Rows from block 8, named by matrix and row number. Rows with one number belong to one channel. Each number is 128 + 24 x the weight over its row's rms, rounded and kept within 0 to 255. All counts start at 0. Numbers have three digits each. After the name is the row's rms in percent of the matrix's.
# convs0: first 3x3 conv (model.blocks.8.convs.0.weight, 64x64x3x3), inputs 25-29, a 3x3 kernel for each
# convs1: second 3x3 conv (model.blocks.8.convs.1.weight, 64x64x3x3, transposed), outputs 25-29, a 3x3 kernel for each
convs0.1 092:161100084127102132130142180142144126134126107152117103122095131121094125126120144161135129183148138173142154110105107120122097144117090
convs0.2 108:107123171120133147097122138088119123134136133113140148132134127120104119132108119123112133135105124114109131176143127139120147182137103
convs0.3 088:120108130117104097131149127139139141150121125184169174161142104134125124114095109124151117117137097118130107095121096127168123173197139
convs0.4 118:180121150156136145133157120130140178120115146130149147151131116106109104125099088115126115105103081106134111130134154115119136126107167
convs0.5 091:135141128109148121076110107141160103138149111167137129112111126172108113248167134160140150117109151086041100155147125148133132137117124
convs0.6 088:138129144118122122092086086141122137118121118102124116149153159142127140140126126138134129114111131087139137110105103153132145182164150
convs0.7 083:165145064168203081146148085110127097122136125083126183127150159113123125082094066170127111146107106141093100122145117110154113128148123
convs0.8 103:130095104101133147066123162129131127123145115153132133166146159106123157084130173075099177107134161115140150179149167140130158140114119
convs0.9 101:118119128132107151130103148156159125120148123142159137116129102116139149082088111097083141127150157130135160101107091117110097160096110
convs0.10 095:153158140148109109105090073128159164141141150136149160123107112163149120134111083154165145131112091107076054153158155115124126113131116
convs0.11 102:118084146129127141161152153167144138107117142109134141132123079144141091115100070080112157095127129125136137103126101112122126142133125
convs0.12 106:150158135142122134108111152148133118158125159150129203117110079147100077166155112114085077134114126116101125100116086103144127119146118
convs0.13 103:113124110124115094138115088123101157137111172134103112126148134155163162116123169135141124100134117126140117117164188117148155127105138
convs0.14 114:121101110122127114131132134120138124143149134114133157169092058156127105176155115114120146122110115089099117114112122114105129111120126
convs0.15 108:102101145055094142090109113081117129128118145169159185129150138126115096107086082156125041150136077116120086169132099164111060183148082
convs0.16 110:114121155105072121095105128125137131154146134144141164116118105091103110107109120091108098081106120109118097148143142161127120136105113
convs0.17 085:077110072094120098085071051139106112097132130091145086168112101137122115113158153097080111125142106079114085153159154133133090128129142
convs0.18 099:103097122124093108127090100159164169134144149134147168070085108083095083090075048148112109152134117105114100114123136089108110125135115
convs0.19 101:105105122081101116126087069118134107157167124157164117112082079178163124185206158057107111105141117125141139104107140136116128121125136
convs0.20 101:103135158085109128067083086141159145146152137134163169077132114099166143082114125095143158085136171068126163090103149095103156142139141
convs0.21 097:147092118099102135080100138081124097095132119122164153090123142092174188137133154118119146083124159117164137132118144134105167138118151
convs0.22 107:123091096146182143132158168104119150106122159125175228154159140116082091151098068105105148104120123110120105058142147089110134103082092
convs0.23 091:185158158148135119131088062131145109113148114105123102128141140106109131112113117153139130156113110151105090107139093158120089166106125
convs0.24 097:129124137138152130139149148166150116164132129112107125177169203096071082059049063101123144109114125101108111157142133165107103163081079
convs0.25 094:149137115156112114131083081128112146145139143183163129090098106129129145168119140145143139098107110112130121141121132118111140140121130
convs0.26 096:185163140138138090085100117127113127121133147110153166163117072145103073087096108088099129130132156112159166094144153111139137084104115
convs0.27 102:185095092116100124102115161104106082105111104129128122107137142124147113137183140051089106092141130104174176093080067118143115139126110
convs0.28 094:157153148140151152141190147102136155122124140119103123162130124137116134118111127140171129120158175048098163135156162119119133149126107
convs0.29 105:149156189137151172161155142119072093071091105113144092122090161061042102068099110148114115148102107134088140129145125104118127116119125
convs0.30 115:155174162165141144143135129114098110147132135133139154189138120143098111127100120124116085112126086126144139106135129124117133085108147
convs0.31 106:142159154141176154151161116130131112140119120129134170120117116156140138110104150125120059131115104109106140131157169153112113107056080
convs0.32 098:137140126118106125110133137104101105157167137138122102103167192097121139076102097100094158110101131091134188127177152137184163094133100
convs0.33 104:105099109099136117111138135127156140166153144152129130105091101140115105159134106141130140121114146100113139137136176106151168125171145
convs0.34 093:073137139076145131101155120137109131131110128163146112113147132107116133139116136117130112100115094113124119167140133173112102188125142
convs0.35 118:102136149097123095125165129165118097135107134108102140114123154112091116108088089123108067122108070157138109133121095118114103102083099
convs0.36 099:138174155153145137154125107116134133110112111112093101101136095121166132131169149138115099128135084171154104144130140160137149154122120
convs0.37 099:145096110151097117121107103119153153107144165158166159163144111156117078168137122098106101081108117132125170165134157141098129161072076
convs0.38 099:103147121084124101058110138081104127146158158107107112145104103131151120118151130130131125128084083136107087164154130179142134153146179
convs0.39 088:143169118156195102161149109177158138155134118144152137148076070172083068182126105094098134114070107134120139139154153134142131135136128
convs0.40 090:113127141108141131133141152145141124138138104150138087111094122128147143123137110105117173084118153085131185128143098135116078141140159
convs0.41 099:091079113092098090109131123146145107117133115154172145124138120073092106064089109109111128109129144113128137111118151096114138106108113
convs0.42 118:120125103148134123160130113143133116127138113129174145111137152097116113060075087153092101159128144153171174118093111118117121104100112
convs0.43 103:190189188136120147105116150105136165117147164130161143102120131127130110134108099106173147102163147131146126117122109153138128105087110
convs0.44 087:133174146113159104103119069115136143123124112156112109150130130105102121114099123148123174175112147113065139104138154138152159129099124
convs0.45 092:078079083119122145185155175126133117122113119156134171140149145125110118126094117103080079159104100191149168160151199100132135133145140
convs0.46 092:137147148114160163068114125140126103122138128117131126165135086168138088097142115128121163098101119101114180134145136120145128115113120
convs0.47 108:107117125153139125163110146163171142169131136142101134154099133149093089152133098102112157152095107141110091108108101155137135150127137
convs0.48 085:115104080131150123128178141093125120114123134095114139129126144114137167136153186140128116152106149208140176127137078135138093175189137
convs0.49 122:144120139116109155095129226089132149105162187145186210122120113107102112123114123099118150111092132122128159137151138098135106126132104
convs0.50 100:145124145116106136107097128085138150080119126063095118102123120154149141141117087101107140117116113124114135150117114151143146125145128
convs0.51 114:122126138102151170139190184148131090138150138155174164120133078053092078053078095121134123102105116106141121118101118139113128154125140
convs0.52 091:121159199093099136119104120132116141122113129120135118131101107147140103150126136107093128115111108160177152142108154105102106126130101
convs0.53 087:150163142140168131084129103158140130122122137130156146087105141093136164105148187176145117178153132165122102163137180139132179195150149
convs0.54 092:154102093118092099149142105128123124115107160168124173150126097154144112154132108135129063191147127158114101076094107085118150119161155
convs0.55 109:155160118150157108134140117135119142117101127128116160126106121133100113127128148113096112130119142104084134103138171090158165093150143
convs0.56 096:123142129136167163140152139137142126111116102102107141133113132120132160163153133097143130092121158092133121102143185144154153105126129
convs0.57 096:118123116085127114092133128125153112163192126158157116151159166161125103156113077093152102101157117115162102140134133140130106140138132
convs0.58 103:119156147143158177102126129137143099106140108102107109095121098101100090103083109183174132144127132139160131121082098106127118096118123
convs0.59 090:120138126128147141110147110131138137136131122109107122160165159132111121142062065092109117137149122105146087071104119112124140160113123
convs0.60 109:136136167131128134138120102119148141115154175126136155101095174140104154146129137128107088138117097131111137149102120144079134130104189
convs0.61 085:108083100136118104097097098157165164151130106163140149135128118142141133116110120109095083156141143037078059128114152137129125068103123
convs0.62 123:166160100172188132128138124146125124146105118118116144107104105103074091117100108104094087108079085095115120117131112099103097079104119
convs0.63 094:150153110162173118158136116144144136136102092128084082091100097117144126109129125091095064128175131147170083136142093113134111124143126
convs1.1 093:118140092129152111123132085136131140110137132104098116134137123127140143146126139113138060160161066158117067127129129160126148162110184
convs1.2 126:116135159096143131104145153096125133115119130110126162114130121138133135112125144122154145133126148107131112129124062122151164106100078
convs1.3 101:138126136155158153096120143072086110115090121148122129154182136143148125164123117160142147154150133134106100132090061151120159185134143
convs1.4 101:088109142144127113191161114095077107121074086127105130101107116094100106132128109152172136131151101156148128161126098125120115119111137
convs1.5 096:152148114125105104120089087122101112146088116121109127144062059161106120172142161152176190144146173113106118137142106127132106132108082
convs1.6 093:192186166123145145114113128144123150131122136130145113126134161110119113117122098158146174126124148135121119065091047126122120142163120
convs1.7 095:162114092161089075184095090116126145114146129113145133160180181100140144087135137150142131139145105111128068107102118129123148113129125
convs1.8 106:095122147118119138165113128112123140121171146139159109120151157074126138093117093122135127128120119087145172124140138103157169081117169
convs1.9 092:131138161112136141130130141093123150094089100148101124114149200133127172125122143141130128100098145130130175104133095146164108155151151
convs1.10 090:158160151132132104136113106111124138104118147101120159169124088141117097114142127168169146178159111077088084146138133150143127117106091
convs1.11 101:099098135108091104131123127151167127147146135159131147131112152142119116161116073109103136120138158110133138163141111163151131124137149
convs1.12 084:118156124104139086124123104095128100132157134146143141114180134147189118130134111109131110131122131152119126148141111173135094163128090
convs1.13 086:133171126138174109127151121114114126144123144102137122106116135112111099115123088151125141152152148108126118139106069127125082060085105
convs1.14 094:102133159130139145175159164158129158126090136126142143068066060138146148100128175111114098109097114114107130112145137106125101113134114
convs1.15 094:185135146156148145159152120125090103127117088125126093137142122140148148163126137134121124143152126149150110127095122146119121157118124
convs1.16 098:098136119113120111115135094123122138149124125184141155111125163144140163136131123087083120124099114117116106145133162124084148120094159
convs1.17 097:137139142134128150166148128121127159129136141144132133103140142111132116142134083141118113166126112141147109118124174130140160096106131
convs1.18 113:099095109146128116133118112100120141119106130146132144132116102137133091130117086133125168106126133107123117136149117150142115144139112
convs1.19 101:113111125123125120096115134108136125141144131124114147139158121090177136081116085144097148159117159195160192108153120129122138159141134
convs1.20 096:111132174065141177095142145098140124107106124131118093151147181128119185111111147117114116100119132117153135101092089120159173118175171
convs1.21 090:104130154100126151136112141116121112148118117159135124117115119120128145120096144108093168125134171108135157124119142152118162136130138
convs1.22 085:122095109135103085113125102097097118125116105144136139201144139140128108102090110132148130120141141135146138152132107154152136141157130
convs1.23 101:182157143150114094121113101141142133132123121145133116175153123150129126141135133174148133131148104138136103127116085156136125167136138
convs1.24 089:142134109136119093158164118152149124149141118140118101164152139150128119093062108144121092149144117145135143150130101114111113129098108
convs1.25 094:125127132138124132138110127124122116137104160144132184129132120125123121112106136109112125137122172109098121122156144128135137096121087
convs1.26 088:151146134171150145166147118119137121095133119097148104109132155139144144162140109124121124138105117134119140144151162139137157102127138
convs1.27 104:112140132114162102131131104146117099164125113179134132146129091110132108101124153106125144114104139163138165099103074130125090182169135
convs1.28 107:118056092123089093113085102161143129113114129121153138107132140101120104162162115084148159091112138087094113116109098130124139112098117
convs1.29 096:154119167126100166108111171120094136130103164115096149153143115115119112078066076155126169157113155124121177117147099127157145105143124
convs1.30 106:140153113125169125134171129154117112121120145147136146109103097118105111141136125154156164163139149112128143139139119164123097169115115
convs1.31 123:128145169150173172149177179085112107135110101145108131160117121169132156170137166114138147138145135126127099167185138133168122113178110
convs1.32 093:125127130152129102136126097133167134130144116149169145138149128149150145116118137091141119100140123119163136126148132117133118122096092
convs1.33 099:169124136187106135179097095143097095164087083137121122155124125157087115160115146139121126103106104128164137077127097105137136087083117
convs1.34 105:137090134132099153106124184089103104104131126147127140144138126134139143141126124148127164115133161129113138127102083135124090162140092
convs1.35 112:105125139111110131143099093127165150126116112136145119083068066085105085074114104139130145131118141128111140120154145157156136154150132
convs1.36 096:133152095086131105115154122185142143173145150141153119139140134108138160113109156148140152123128156138121094139129084137135081143158100
convs1.37 095:110124098160151126133143108125113089123111148103116152140124116158120090182159107101083091164158150138162116147146159105133101077137120
convs1.38 090:116153186091116134124100094170123124156115117172148132086104100121120106135143161125120121114132143109173145099115089094110110096111091
convs1.39 098:176118069188118082136119117094136119128143093146108105177147064187143056166140091098160100132192158100142156123134128131125150142130149
convs1.40 094:111104128134112144166147159138123141148135142124132132105125157101109128122161173069112184083133195060112149083110081133136122085125111
convs1.41 096:117116108122148123159189141140123149150143149115124149139136134120142156120133119126111108129126139104105128144122126148120131127114170
convs1.42 120:115106102107093079077086089124123139122122123114122102130139099161149135192138102097140137118148122155197145129109131129101128120078110
convs1.43 090:090103105147112103101098106122141128077103117130103128137128130124137113124159159139087086097102126095089121141148135131105112133132117
convs1.44 100:165120136147120123120105144139127095154146132152104181098139130143151144164119117146169135112124129106129128145131101101134125116120126
convs1.45 109:084087084110140134147175185115113098113129111188131170150145120116142149136120155078090046139140115180168178140108174123108140155131153
convs1.46 111:119118146107093132091095101135174127120162117143161113148139117134122102129117089128143154179179167141113100138146154140158148121117138
convs1.47 098:133115116147148121143131119132118147127089103174131116157141140081113172124091158126137102136109119140133128104089099107128147115129134
convs1.48 094:062094121116128147162143158138134171122112118153128177070127155072123176109136153086099093130122129150143166114095056163119111174148115
convs1.49 105:144145145118103123111079103173136115152115115137092103133094113106103125104115116125108133124091121130093094146137138120117122118099101
convs1.50 101:132141145156179145133143134170127099118126096145147102108121123114143149102116117157155146149139141192168172134108140160137139131129158
convs1.51 110:109112091121133085165168067138146129122108107165156119151136109172130107162136109125150142111127103105122082136148131148132096130160097
convs1.52 094:123131149158138142116112150106138133122141119152130137102113129159141124144137188072095106108140135127154144155151138106113112092099132
convs1.53 083:147124157130101139146089112116106159126127158118108109096124143127133159122144144107099111143104090154121109088132111055122132042103101
convs1.54 092:173130099157184173181150116124132130109113103130096135156122109116130124167143164162147112128104083153120105108120141132141155162128158
convs1.55 098:155177179169169135181183151115167132126122128108138131127129136131114176116086129170138160148127132178156172134119130102107130110154155
convs1.56 111:102120106165124106101097127135139158142148141100116119122100127100059101154142142107165159135147142082114119091112166075145133097122080
convs1.57 088:116122119151124112110111101093137092100109092115104111219149134172127112133104138128096090130123124116117125152145143113098134101112111
convs1.58 089:089097120130073091105094093098137127121114133108105105129108110134156155077129118123102123142110120167126126170166145148140142119127122
convs1.59 103:148137151103109133131147152149123138113136135103142138165201118123138106076086089150161152137131128116132125114093117148132119110151170
convs1.60 098:106123157107091168135128148128129132132101160135130144130152153151116127133089126131155113110147094075121084134156104179161112158133123
convs1.61 114:099103096143137149147130126116107116127141145109084092118153137108126097134160145123116126141143126118123102102175200099132122064135148
convs1.62 151:144125137091092123086062097157126118126132130120138139156162144113111150133153169144156117139124093096114102130116110126119142112144167
convs1.63 086:103098097097106110108138152161183167172168122121116123133119098088091089111137139147119124120108129139130128131109149140099097113095111